config.toml
model = "image embedding model"
dataset = "small charts drawn from random numbers"
train_examples = 101725
image_size = 32
grayscale = true
crop_scale_min = 1
horizontal_flip = false
targets = ["kind"]
num_classes = 14
embedding_dim = 192
arch = "gmlp"
norm = "layernorm"
mlp_ratio = 3
patch_size = [4, 4]
conv_stem = false
layers = 12
width = 128
am_softmax_margin = 0.1
am_softmax_scale = 16
residual_init = "zero_last"
optimizer = "adamw"
learning_rate = 0.0013
beta1 = 0.9
beta2 = 0.999
eps = 1e-08
max_steps = 21300
batch_size = 64
epochs = 13.4
lr_schedule = "linear"
final_lr_fraction = 0
warmup_steps = 2130
weight_decay = 0.05
Rows from block 5 of a small image embedding model, named by matrix and row number. Rows with one number belong to one neuron. Each number is 128 + 24 x the weight over its row's rms, rounded and kept within 0 to 255. All counts start at 0. Numbers have three digits each.
After each neuron's rows are labels from the 100 images, of 14976, where the neuron reaches its largest size: "strongest on" is what is common among them; "patch colour" is the nearest of a few named colours to the mean colour under the peak. Only what is clearly more common there than usual is listed. The data: small charts drawn from random numbers.
# u: gMLP up (value half) (model.blocks.5.mixer.u.weight, 192x128), inputs 0-127
# v: gMLP up (gate half) (model.blocks.5.mixer.v.weight, 192x128), inputs 0-127
# out: gMLP down (model.blocks.5.mixer.out.weight, 128x192, transposed), outputs 0-127

u.47:115164144154173123141082148158115130124129139153136145119139113128121148138131145136092164158142186105107120122148155120144105134123197098141141107144099142152156110159119163064146141120100118121106139160155120111158143094096107160097143089113103139135124056093102136137122144117145076123123160149120104113081099153117106151143141104151099123124138112101125135124113141108152140098100
v.47:146123157126146124149156168148104138126136119153080138107155128175116151134145064099121160156117148148163128149147172109128163136100105125111126141117092143133128143100101153145143118126133149149162148104109118099158108149083095119156150142155101122110096147105152093133098165098118123160137103077129095142158148147144097184102117128101129126090116106120139101134120119149078127154167
out.47:118115078151121125117137141122179180088147115136127112137134106115138142095102106126159160108167115149121128129132103130126103117120108165117081127139131160110091139117123098145169097118155146083155120097163129096098118142161107125138168146146148171138107095129141066159119132178114125120150132114133120099165141067102086122137170155139091156132121133156141131140131159133117137145097
strongest on: heat grid
patch colour: grey

u.138:180168095114111148136132127126137116136081132119104165135146158192149174097118107144107119088155135138104128155109124132115157136084092092113135119142093128085142122115125125148127081181119151111131087092141068084152110131110109117158141163132115160105130094168159104107128160129170090158136143144095106120130127157122150158133145122111117140143138113124145126130116138164109120128125
v.138:170140115098123129147132140159135154115104129145108145064170145171124147105111103123151119128143122150182124153116143096107142092136113117124101126113056140121106173121065136150132096139141144142168160107117089100123104172086101123159162164143135106119096148136143123116123151095096123165126117120127073126142123155128108148124143146102139116103120121164133134160110130145099132156147
out.138:112145148130176125123109131163114118140132143139125132095112099109124157138140107124156194126130159160107104119135148124110122122123181141150112126101126145161142111161101125107156188100188141139196172130117165130115142136112125153065158090116101147149105115119111109176093131134086134101110138133108103132105130133147105138097114102144119136097139102128089100122112109137130159118095
strongest on: horizontal bar chart
patch colour: white

u.71:124124117127143120117134128069135177137100098069150161112141117109133106133154097112129077101125144101119140098107120133140115172114116116126109073152119101113103124126141088131128114162143152102129105116145089106159104143150147161139130153155154141120137132121164115129159126152185083129154131150124126155125133134124132109174162116138112160194115117100125123119077156131103096076117
v.71:119105137106100157130165114114147166158081127104186136126100086109097126130136100122115090134117144108102144122117132150131130123139144131134119137134149152075100136142143121122085108104168136131143091148150141117167127177157111154106107162130134113145126166120176134127153135147098123150096123127164099196131141102104148096105196130086115082128153123090115098131133138113109122123141
out.71:139091140097128148150129141143141172101127135163128094090139135162134134098073144133149177127174118148117113103140107151135126096149112145162077141117145151119099164122114115180162131097119136136137155083121100118125120142161143135129125099138135157164080173108108116175113101123110144115111094161130139088125103080128120090149123132139112118111145118156167102104157115106138161140098
strongest on: dark theme; area chart; histogram
patch colour: black

u.162:128190132162103162097107082127110124088106135093120116121090110082131142133149162155113123120122111113100104134121131156145092146163148141139128123133167095098103117175147125104134129177157114087143151130176138142142132125158148150084177109095123128119097098101137132158129124156156135093159115121162115148112123098075158122143138116107096119110148106134088157105134131119100131101125
v.162:148129127141113179092158095124113164159122109111135093119116125117081157156129119109106087088134129078123123119119176120156121100136121154124124107151142122088107103127153128122141155112106085114115093147175112145106131108135156120096109146131152174136151127090130131170139116105114158141121153113135069098116107098111139113131140120110109095118127173141171151180134162127116156178152
out.162:090114146039165150144147170157106109145134116155098098097148117160137126131149113097187115139146115159154147139103135103121099092106107105154132168104127155141146115143092116187160108092127161130143138124114138122154129109129143122160139134119126117134158161119138133146117142148143111101118143141077131131134131184150100144133078119135129106086109121133132118084145093144118118100146
strongest on: horizontal bar chart; pie chart
patch colour: white

u.84:153139096086133107138161151127097133183102108125114161137146133173134138122146079147130112146151157154153122134088095112140170129104120137110141095116095122141165158135114117108086130150075124140135121103113097107171133159112124158162103165105115108086133133133178134086153139136137111173126132113155124147110156151149133155151155122065150148161126121109106119108098145117108096141108
v.84:171115135116140123131123142114115140191121135102120131112134120115093160158192104159093126106136143069117113125110158137142119129150140157154102114154150091096140094158138141107134185109126097113172133137146131099078106114108168179116139151117115119133117109087129124168098174154129130097115115090142127115109159113125141132159135116110121084111107104136140150165127142083153138111135
out.84:107157159124158125127115161129088131140188127130139126109091074133115127150147121070151171141111174136109149115173184123141132121115141126161109182120107150147127108144103131113154147107185153136161147136138137108108132121135132129088135118152127145132113144100154123124088139095125120116102138122066107110127108144161107146112098106125142101072108093142145107098126118134152165102113
strongest on: items: three; stacked bars; bar chart
patch colour: grey

u.89:147130128161132117137101098114143123155110145149132133121136136116131115167156091167078136123120125090137124121137138165153146157116199156126136068124136112150099122168184126065102178122131072153112115177120172129135126110126134174135123086125138144112111072134107131108153109149129130127117134110160115112109093140134156131140148118128159135144155126139107133172120168124137097123116
v.89:143121138126144155160120159153149142125120122124074159139138115170147108141132100129086137160119150152149110124127167157112159128093131085124131111076109079180145161147096147129159162139129144162132128078094091138165110160076084134113138131123093115118117139133113119117102122090121161169107114109136117123097114144155128131114142126119167125129175094135181094153111122112134127139147
out.89:104128125125128121082135157141091094109156082153096137113121129129124111155151137108140127167111093137150111139162152131126148105126084130120139180119100117152132105129124171121130146112115153145103179102090145117147111153083108088131125150157116116141133199126144151137128144098156165118125100110094183109130170168115095139114111142141116115100123118117166107093120113162120135138184
strongest on: horizontal bar chart
patch colour: white

u.147:136149159167120124097123125143089143138117082127113121106106103130108110131146096138099131125160136117114088099113134153153144161136167168127105143157132093138112093101141136131144131114147110127157131160163151134096143135109128142119154117176128146119147137142086091142058190142133104101144101088168123128125134101088128128083090152146077120146115120105173115129105172139106129110141
v.147:116110134181109119106088133123112112078175144158147125131102143106128134107092153102145173137116099147137108113113144145172103181133134108123128137109147093135092146093156118132149150110159167142115111128140152159119101117178127118127103065172154158112147148139111105156153098106144140126103093130121136095148112109110111125099078120165137152099094167135088133129141131132114108147153
out.147:152185135111128133117156149151145156135176139104105139134168127118110143118173118135120171126122112109090113160132127105140148161139152113121109124134149091189123115111159128132100120131173148155116128124114099164126106149130110116143132150183130132071095129114152108132094170091122151166104102100153136082139102126132118152087086141138121145088098123147126124142086121117084153162126
strongest on: legend
patch colour: white

u.113:155120155144174125155068109133141112151109134138153141121129125152133132131130152142121148150128136141125144051128095116137113152126151085134140065111088095160171130140131121121106145133104090126115158129122126089125151090128151175142151073117134122110135112131103129123150163115129094106131156142096119119080108141149138126196116076125112135138147125115134121151088103087164142108131
v.113:138149126105160155124110104167094114148101086148115146089134136165159147139113130143073125121153128093144144089100115101139127118130165137132144119149076092140154140147144128086120179149149105117095117170100136129117152141095111161128139101099096117114122116162109147118112136125091077140094126091181117145125122100112139135155109102086143119147144134102133110184130153123122120174105
out.113:124109153132173166103186125110115122155081091117129116123153100160102087160124092112118086164130119097154120106117152162118174115114124147144162166111104130122148108160146151113116156137122090160100119181104157124143153152110143133127067152132085105132134156113128127114113148134091114154106150115119153137141130124138145131088151103119143091152141093090147129112128146134128088107159
strongest on: line chart; dip in the middle
patch colour: grey

u.145:143168119153136153124120108091177110121112131122169168152114132126171125123137158198063135108156126128098123104122157120155115119137152112096103101156127078136141117151112116115118131137116097113146143131184123100111146134091108152141157091093100123127088079104139140114141151153131139107176108129147103141102113114107127084161129092120101152156111120136135144143107115131121160109089
v.145:169137101102120113136143149151129130151130118139095122120155156150127148109166106144127131114144120133120130143115111094153160144154130128144103100111135102154103133098122096161105147137108151139130118097124085159113080144105156108128163125177165143059127155143158161132100126106126163174075153162106124067137110095114135118143112096114156150099100131155110148174113105112113140171134
out.145:068145147096136134122145112156148101127167162118161086162104108090134091146149131109148122140095122120130167239139134093107110091158133116134136174139169155142136101118142127137138089104133118141114114165127159153142155094143139108146095138133124120140147086110143099117112126129124149112125129106115143129129127147160133132104120152126133106090097142138113130093160096148114153094141
strongest on: area chart; pie chart
patch colour: black

u.67:143146105134125139143123079113137148153065131095130159143121129139164161116144148145088057102165150098124095119081148111143117117130131158116130087155110132094137110131140105120102131183109115086150129135143116121171136105089104144139125146141098080102128100121144159135113158159137099126159160094112107125100101110108156168149138112098085102134140136132156154134103124112146136144103
v.67:123106125073093083117117149109119128170175136120138138115145111105107119110163101143159121077087163127109164121135095158110159154132117100135143102115121115137162121128111106160089146152130119134173140111136103143140120124113175103142153125132155150123081137084196183140151117129176148126106112136112149128108120148127151127144124125144129176111102135119109148123098099079144130107112
out.67:119151140123133121132126085128167118125099139117141123148109148092144116155164216174105116103097114122113068135153132152124103138171155141110100110135154116103134109138156127087112135107141104130130161144170167162120129147110106137143135105115092120135097077135138132065137146131112150114151071106147117117103155110147131110110165148119101122117139122118109140133137164106114179143142
strongest on: radar chart; pie chart
patch colour: white

u.139:115136145165131114139062094141149120149096166104159156109146114128134146110126135137147147100118154128114132064142139115129108142107158126126164104101095165124134145129120118132133130151145104087145156127131108081117159112151109162112140093120101136130111100112118133148142130164104092102164115136119060171077100122115104140131163090133083147149151092139127143128139129147160144105076
v.139:165144110161095107095127083096153093128172145119126142142147166156095147102121134155130175119131123148133096144113062145152137160097135178106121094147134118127107142103169097099133113130127136135085105120133080134108099136134129104140135087150149169076149125166123120115146095134127133153127126143148133090150109105098129153130142097125142161101139136147122179174151142141118110152118
out.139:109087129117163171105124139143078134138088097168098126177130118105108120170136127140133140127153098113163121149095154131137121127154121120126138176111133135116130124137146151123176138124151136155124147132087171086076155146127141141124067150129106107155137130117146120160088128121134133109111102069112196106128130136133152094101094150133122086136134109116174108110149141146151127117112
strongest on: flat; line chart; bubble chart
patch colour: white

u.109:161133136125165112164071081102114128173135118137156166098118136107159126131132150142094162119122142133160131076097116112157101162147131100087147106121092077164142117131156131142109134191111111127114119134127097117152112083175153133142163077132136107120117107112146135118128128122137101100122151131122124157106101120131163110156137100127114140120122151114119109171080114108157118085125
v.109:147151126119134111159117125122126109134109134129134184144092139127134133135148187134096105134110163130132125149091152127139127149147139130140142114169146136092177121127139119154121125132080105104136118139123121121154165073128124112152096162072152101151118079151156121141135136138181128101171135107128120164084102169128132166118120111109137122109123112098126158128148117129160105069058
out.109:075120152094161159085132147093119101189072072136143105111142112111129105141154111124163087154143100119145132098131110150112155133141129141108141129125098159124170117157155133141147130137158131119097143165119136104126151134134174139133117156138105123148147134126106087129133138155133107075094163147105148168157125179104144157131123111117091127163134088109121125099120142109105099104138
strongest on: dark theme; pie chart; heat grid
patch colour: black

u.159:120127148184131078166105134143133118117117167091098191102114103125162114098135118154096151144091169181118106119127144163085123133142128104112147109122131126161176163124098144144085163158131136107145177130098108116146118138142088178136134104126106132141129118124117143120129134147125085106188129127114130146099127143113114142129152164128107128135153085102109102140136118154099122099119
v.159:108122087167122120118050120086126126135097153109136163129088105111144128124113098178116136131139172142118144120090111148110146142125105119124125088141135152098132144132095129133136146167137120084111140132091073097157121123150142165110121136157135156126120104134155137115141110108160104093194132133113149137103123118136167121172147127116113150183159107143124157128105132127139085101089
out.159:168089106168131103128084163114161165130113131109176161137129082133158122107142096159089165146118107120116109136140083110123119135151181114117101106143114106147091175127145126119115109115126108132121150126139115092114099145132113180134159103135109157123105086142149082124108145128140118144163131114180102141114127102155102078131143149100148127150154121108137112160103168112115152132105
strongest on: area chart; heat grid
patch colour: grey

u.76:126175102102181179141093112093151139140096117115092135138112117150148145157142100166071109083160167131135120091117123100131128147154152137135116122111089147134141143164172107118133137138100076112129148149113121121141125099083117149097121122110098093118131117137109135142149156101118097144127130154112124127083070135134118095147143100109133142164163096103121147149093146115123129147088
v.76:125085128139132111125131096113115173111129119153167160127187115175136113132107119115102127098142147123159152104132133123162122126048095113124153124113064138141121168137126091072118117094135160146120115077152107076128081168130096132111145138126140098115087136117156149123125112107122122166130121141108112118141141118137147136144133119159151097161150107138107108126082133103112114154116
out.76:128086129127107133086135136111136095118158122129105108148110122112093141128104141155112177152120063108101115127135108130117142121131119158135129140130162132133105106114175179101110134109115117133119131116136186144107143175128160106097101120150148139151147162121125150129115091115107162139091092141191175109187115096109135099098114120146147127110129132106122167153151173149098141159125
strongest on: one colour; line chart; radar chart
patch colour: grey

u.143:157135129138155120124080108118106102139111144111120112098116120143110148127136127180109145090136132122102142129076122093095140138131192155156125058176120123109161102136149132100136155128122119075132121150135100117107172137108152172102129131112108140109111074127097142149098165140111107096140138101140121166129096103138162145172106095096111134109134121121102138150126129119162147128089
v.143:134156160148123109154118146122168136136128160090147139104112119124108119123147089150129111142127127089167117065091135132104103136111121136110156138129088158100144145124143156146094106095113130138164114128122128126090125134128154147131098127096147122119160137143125137088158124141093086148145101080145058166139098165101171124128193130095124117150127128107140150160151142141097082113121
out.143:141151138153127121124157152115159172105105098111127138095181113144133149085079095119146130105172135151162131083100145142151097127124102118112119148123121168117096125102110123177181106133146124110160163108143099119077102147146122155158130153142155136140135162147140113133096109141111091104148115144124135135166104108079108115145162125134099122105120121125148126137110123162052131129131
strongest on: pie chart; items: three
patch colour: white

u.127:130112137152123112162092123135143140141116159122156098109098080143121098118115129140121122129103151133117121061122147132128122178134171105166130126103147118133107124123109106141111164106153111116112120158131119104090157136177142153084123095115137151121130129114101149125163098143112143115135154132152089153094119102162172069176166097145131119192125135112105103141154120098139158101093
v.127:136081111127106101158141137113156142138145142113131099082140141092099123110154112120144133154064109134126125138162137125102099115123108099107175149105153124149145129123101146089068122116137146144106165100106179132113076157159111113113152136115144126129094181119146162108151105124119172131148082114122128148146170126152096132104150143111157100116151157106089133120098143094130151121153
out.127:117107165076118104152140159136123118160135148114129123090142148144087081128166103117161102145085112104127155119145138140093181139144112124135127126080081117137165146143131141110084131110122125193129137125116135122110110127128147141153073139108143136131135162111140160062142104122127177162116127108138104149131150174155125124100146115108198136116097130138135122138119116125137122108156
strongest on: area chart
patch colour: grey

u.93:166119118124128132112107084107089109153116147123093152133088172132086152126108099174117162121131123125093111146113108097121120123142182162134126079174175139135139101115147138129131142148100107048132154108122098121117140122121171171116127100135160146126146125124106162146112148156110101129136125096138132125111121113130143140150099114117098146108118099134088176147105169123178142125115
v.93:135099122126137158143148087149117135125137184082161093151067140091146126092136163145121113094131115142120119147153084147109117120156129151142102113163140144118162132143159119165117152154073064086125162143111119155094156110153143108103122117134163134140123140131106135114148154114141138125172132113142124115135144080133143134163117125144128144121133129178113157129128121106174184127098
out.93:130124147098137146161132169122118125106107100131145099080144131179132133096084122117123123104140125152173167067120156104163085092122111081137141163122122167111118123113101131168186112111152130127159153107144146131077105118152120172172128125084146136140151160146132139133135114151118095092121123155118118137151115128113108102154134146124137122101104119137155104113156084134105139120167
strongest on: one colour; line chart; trend: falling; radar chart
patch colour: white

u.133:149180152154114112139140099136103110147093108133101173118152124153124122155151132152074104122167138084152108088096154131151125155085189136150119094144136117132125113123143154111122147143122084139108112142115124106129164138110124172134079106099100121097138079143134115095111159112122065158114170101123131151113113125120157137133110143113137119133128102088160132184134144121122109131138
v.133:136117105161157104122128120094130155145127171121149146118129091149085148096126110163145113130148161151088104114123132123133150159069125122143124118128103156108132123129108085110130151144176136122117130117145091094147144159141131180084144121129139193090135115125117090158145143123123102158123156162115112150116118139117157153158129083096125118167128074117150152146147167166125094135095
out.133:092132123102110144104125114098117083155123073132123115130122163096138120125133162120144124104146105144170122120104132147129113126121081156085135136137127135104142087118142149155159121178128164091093159149110149104133143133161156091134117164161135111169156167168116151079142098136117143083095131117097149129148153159077150167152112149145083137146136137135085132120141143121115103128142
strongest on: pie chart; area chart
patch colour: white

u.63:138208094165147123124087110114162137119134127150169164120123127162162150151129165152065115121142138098115113086115093114154128134136173130167144118160125090134113114139189132132109153145106110097138130137133122116148146120074099191102146124126088115097111111162142142130126135144152113125145140119136121107096113142144127122131179114124118125107140115103155134133114145134113133133068
v.63:120160118173135092111085126131096150133106140096130129080086082133118119104107150123107121093109151128156150102100148158146102139151156165153132117127122153105152087143117142101115126132148082073125131149102083082141118122126134174087115113144093148134115099149124135110146135110114128109143123134170128136129156117107174128181129118105106145170170123112138093134121099151085156123111
out.63:108122143098158148107147163107103112116128123144142090128129149084147124116085115086151167115119089136136159159134153140154111109183105110128122170118120143069121113135122141168139130083103163115116123118148149135145135085159146062152122111117141098161163160132110105149147116132162166087107115147105151123143124168112112124125126143156116129127150129133115109085182100125116103119162
strongest on: pie chart
patch colour: white

u.141:126177135132144154132113092152134094152101140113162187138131140154141162144163150129087129132137154090129106148103161126112114112113111116091153151153100128139147151166121108118125159203119132144121116097144091097130149123139122165131135111091127101136095114119132141133109124120140093092124127109123109160075102112138151120116160107146145096118209111125085105140122112119098129101101
v.141:129099127101103132123161125150135151144109140096136124088171160136116140110126138132137094119110084119169105146123127146110103113112088125088148118096124138123131164142104135134090120168122134172130112119135112107140096139140099104181141172131134083125101145141172144121176137113094148153128076085135093162142166128139132107121147135089147112156139146122094107161118095087101145146181
out.141:155147121150121086121090146120151111118146170115147131138120114155135142110133089146131145118134135146080106120084106093142116173133195140141116089156142139097103175097142077151123105081129117098167117117154109131109140121143147151121119088122156192100155094149126108144129128159136106129134120139124082126118081120131129114163096105141139184127107153125118149135138143140133095148098
strongest on: area chart; pie chart
patch colour: white

u.66:150133119129150143118097087147116131159120146114083164125111131128130142155146144153119140081166169132098109119096086169128174165106140153109110096131120113124158141157161067129095195146096108111121132112120097110133127129113138128114134098114121121122088074159112141139132112144158116118122139111121121114111100137141150147157120045113140157123141113096120122104114114103162128084113
v.66:152117097156093099094083123088130107107175166129155168151129144138127137105123119129140156112120123156134113135102093165155142169133118147114148087156170095146089152093145100133130088132135156120091117123116119149128087114164137109146119096174170149099159143152153121089144088123155141150115117164153136114151130141098110131122126105146115154120107165130103180157132145153140102143132
out.66:112189122108107121120143089121134091136139123092130150122151196078131127120184150155105136097118153131131122144109123126151094121124142145110158095147167105138134091111178111117127078129132142100115129150133166142126121121128130125149134101107113113099127090137138139074149136164118112119080131127128117128184140159119118142151148149148100132127094169139082155171091144147098128129157
strongest on: lollipop chart; falling
patch colour: black

u.178:169133133163126109174092135111104141149121130119167172134120112129145111120169149202083133084118163116075145125093110126126116133115149092130128110129125133133174125133153094109117159144124126125159139092156101111125114112094140159154185119102129105097083104117149155149160157166162122122129105121129105165091114113139122100171139109124129111137145105130127144129093107104127134117089
v.178:152107104104096088117091122082107113102149151130098115148142153112121155115124101109144155119121136126120118127117080153164149163094102153133139093154166137142092112128136105126108126108144145109110116122140108145119090143151157098127117122168152170082169136165120150124116102104154164152110113148110134104169129085062136146144114087160128130113106175126120176153124134151132117164146
out.178:069129164105149143143148124149140110131128150119155117118103111121130095156143121086154104136088142128135141187135157121104123111139155130118122164116131158115140105103108137159152105122130135136136130192134120088148168112157138126122093134118104102160160114090151083106141143132159076104149150123111118164097133168167155141114151165131123112127121108105107118090151078134127125064102
strongest on: dark theme; falling; histogram; kind: area chart
patch colour: black

u.61:145184122169139140118105105130154114138098116123111172115083117162137143137142165139117100096172155138112136123109151137124124159085140153123094118148129140097129147124144092140126102138137124093116144161169100082140140107119126135122145140138108134128162062143135125130128120163158039128159155084133133125082098120109123124156146112109102157135142101126148159135128164128138100134085
v.61:141154091145134143153077101147125140151140158103119150144082117140150114138118122125079146132159194113112131100119129095083154153146156135126128116137085175144157117130109146108120164164119094098143131126101081081128116122101136156104147101146140124117110133128128124141132152113103087126142141113162070109069116105126144172151130093118132100133116130121145130166157119158175127121117
out.61:123161143047150154125152098155127125166118125127105137161162165104123144141162165137148143119156134152097104159130103143098165148122110144118109112129152103165158077142158120123108138126096117137115132124118147146152124109084132103136151157110115083117088088122118130127111126138114168136111140125107125103148120168125122195123090108139080139092126142156110115130128108073143162133138
strongest on: pie chart; radar chart
patch colour: white

u.126:124117138122110129133180157145150124144107150128120125111155101125096124152153118147167103189060125125124128143123188128119118129122137118120134148112096131115166151131092167122118116089140146156186128122155142127094120161150113149155106144087129139127162129117124127132176127169095122150117120102108092169111176139146121148064158142094145135109114123115126129143140116160086090120150
v.126:118097147099107139167142157159105115151145146111122117122092116113088093131128079116149135178099138147147158166140156142086150115096111108146118152089110137139156170114101166137145124097080115156141125104144119095122132115126142121121104128102143144148141124094103139087169101109112141143121145104107093146124132153180152160113138154080185144137096128152099108114147093134128098103141
out.126:114086175137135115147109134129090109136154139118120124141107126126106083137135122093135127176096187124132134108176150159111169155102135125147117131077119109147159139131103132135116179146100112176116126131111098126152145091128157124083087135140148146121157130126118131108130094083141153144118139117122117157108113119173144180103104085155184137131108094151131104128153120139152103100116
strongest on: heat grid
patch colour: grey

u.161:147165124148131160163119090135143116144125134099147167121108086148110125160176116135094083109133163084100107140146118113140144192139189154138104129108107138138124112154153108097102160130141066093144128129142113125175157094098146161124147134144109127078138094148092118127089169135117115167097157101122116128123123101126123125133123138110126130149121085132133144162130159138117128122097
v.161:138150127087096095105146114082151130107172147094143128133155142119100138112183143126148126096117114121117122155108089121135144156161106143124102088159161088123141142103169095108116105121111152114115139126149083161125099128173133123150155099158150150087129137112181116112134109133142157122085098147100104120155141117114137127133141101127130143088082163146081175164112140113142132145142
out.161:122117106122131164104146109098103128178106079111076120131148169142104137121112155125131090113151138177112111139108125130127182121100090159148114114119088125127137129150127091127143174187096117144128113088077114136173124127112134110098114148144113128143113138148089138109144096132097165126084153151133199128159156124136110156151129104167131140127141121150109132159127105128144119136122
strongest on: area chart; rising
patch colour: white

u.180:140120142153148139127145126090097145142088143088141150123136084137104115140158097096127075101137159097130108109123171161184155177085114118118133153124121123096103111137127087121111138125152120099113113114143101108138103117139164154131115160118130091100134141138163073167129158148178107154133127130101115137129089130115153140146156102135125126189140092140163130123110126126104088111148
v.180:143155120137147099152141109133108158158114135071077166141113085135138160155182127123105117120119142112087100108106133133113163166108149112173135127122110134123106114150171112115101166133117073094149163095135097138183126135087111148103138134124116082126137138130137175146118161127139106166163117144089167146128103120124148129135126111124105149162159115108133155119122118131082131157125
out.180:149126149092148157159122148141106150112100133136107123100141125152154145113069143125132165114172147135151153080116126110129118067154152142175091126116121164112108129133109125179184154100094109100150175101130106134112145103137159165100140079091121145145128149103117138155114118105107109083113127138127139097102091108135123088177121140138108135110141108147144116132147106117140137119098
strongest on: legend
patch colour: black

u.114:120126131123131139125093121124131131110146166098134125156112112114140137178138133127094128147108148127103073117137123147108158177143198135145126142086168092131120134131163124092088157106108076156129125131114136146152101131137152130092106067124104128146104122137127155115122112107122136167095088142129163111078098113163173082111112136149160101149150138110097104144102108104136154116127
v.114:113119134140135159148124126147130140163128155114105133134118069156158118132102107113141136146150167159133130135134135128087154117096120100150089125112096132158143157114101098151124129153112156132120139120098070104176160120130128115101132145133139129161143132118114100167101115100140062123185144130096135130101083116161148155129099110117144163165153075124168102113145100140120147093086
out.114:099106133119134128140122167168120160118145119134128138103092118173125122151159156121142148168135144112102095120167131116105102122108126118122130172116105136147107157132107168140093131077135169149137177080130143097151115172116088105129151116139117115142089179064181150143108140092120127159144074099121110129130135132150108129096097121119143130105137109135149112108132128167116174136121
strongest on: horizontal bar chart
patch colour: grey

u.128:181195150172156122150089123148117132150103130103111166075110131173129198157134146140118129110158157132093114060162158129152102135125185148104133120132090119100143117134129123097136153159133126118131133131133130099124114162125122135136144118124116084110100107119145126137118177128161068140144122119125093136110121146119140141142107094130123123125143094118132128178125119125093112128125
v.128:167094104114112092118121140080146127139157141096142141121161138122123141151149078122167154102127145151117153087119122138158135168098133120130158090109119101133113162098117128147081117144152157097114150108125067136122085200166141106114137114144162173096125161134181150094151107121141131136114099144114101104152135129114128133140114100105140129135121156168110164147101144111128124138124
out.128:124129157139135111100112142141108089126142096138090137128145114136092107142109101172068156123127134154157123139081150122117136116129127132117130137131128159169148113106149128096188134158152118151128128139099132158068114169102108173118111091145123168128151133166115126088125103118102140125095130100163190101136129103117102115137156153122144134114113096115116108173153147190138111135110
strongest on: pie chart
patch colour: white

u.49:138151135165137159134152064131184149168097141111114112162096087123090169108122095177131106123131148129126103156108154095104149102125124144133105115157121132124137164136112105127153117158126106127124118135138111119147113145143122139088137177118114098148129098110120103133117123144100098144118141105158120156128094118125131134140155123134129101113178053164110101149145151162122120123058
v.49:135180103136092136125134095100082114109150126145100108171087149124127148122138140142114158115131136133116114153137141150156110120136112156121121121170142131084083109118148122118148084082087138105160099114168146150156136071134126109154105148121156139145167108138132108130143122122164135133119093132121140068127112153122112123144103152134143168087082168176138172134147133140173126143114
out.49:124117128068155169087144094125108120138111113162143074125130124123084115160135123125158101153120109097121172112160108133136155123146129151179158123115137154119140054163147143107121131103138111144102084171129185112149170109116172116128098136109116132125147135112149117151125145149101133122075160154148154119158131123125157129090112129111106104128112117131143150108128151126169109113153
strongest on: flat
patch colour: white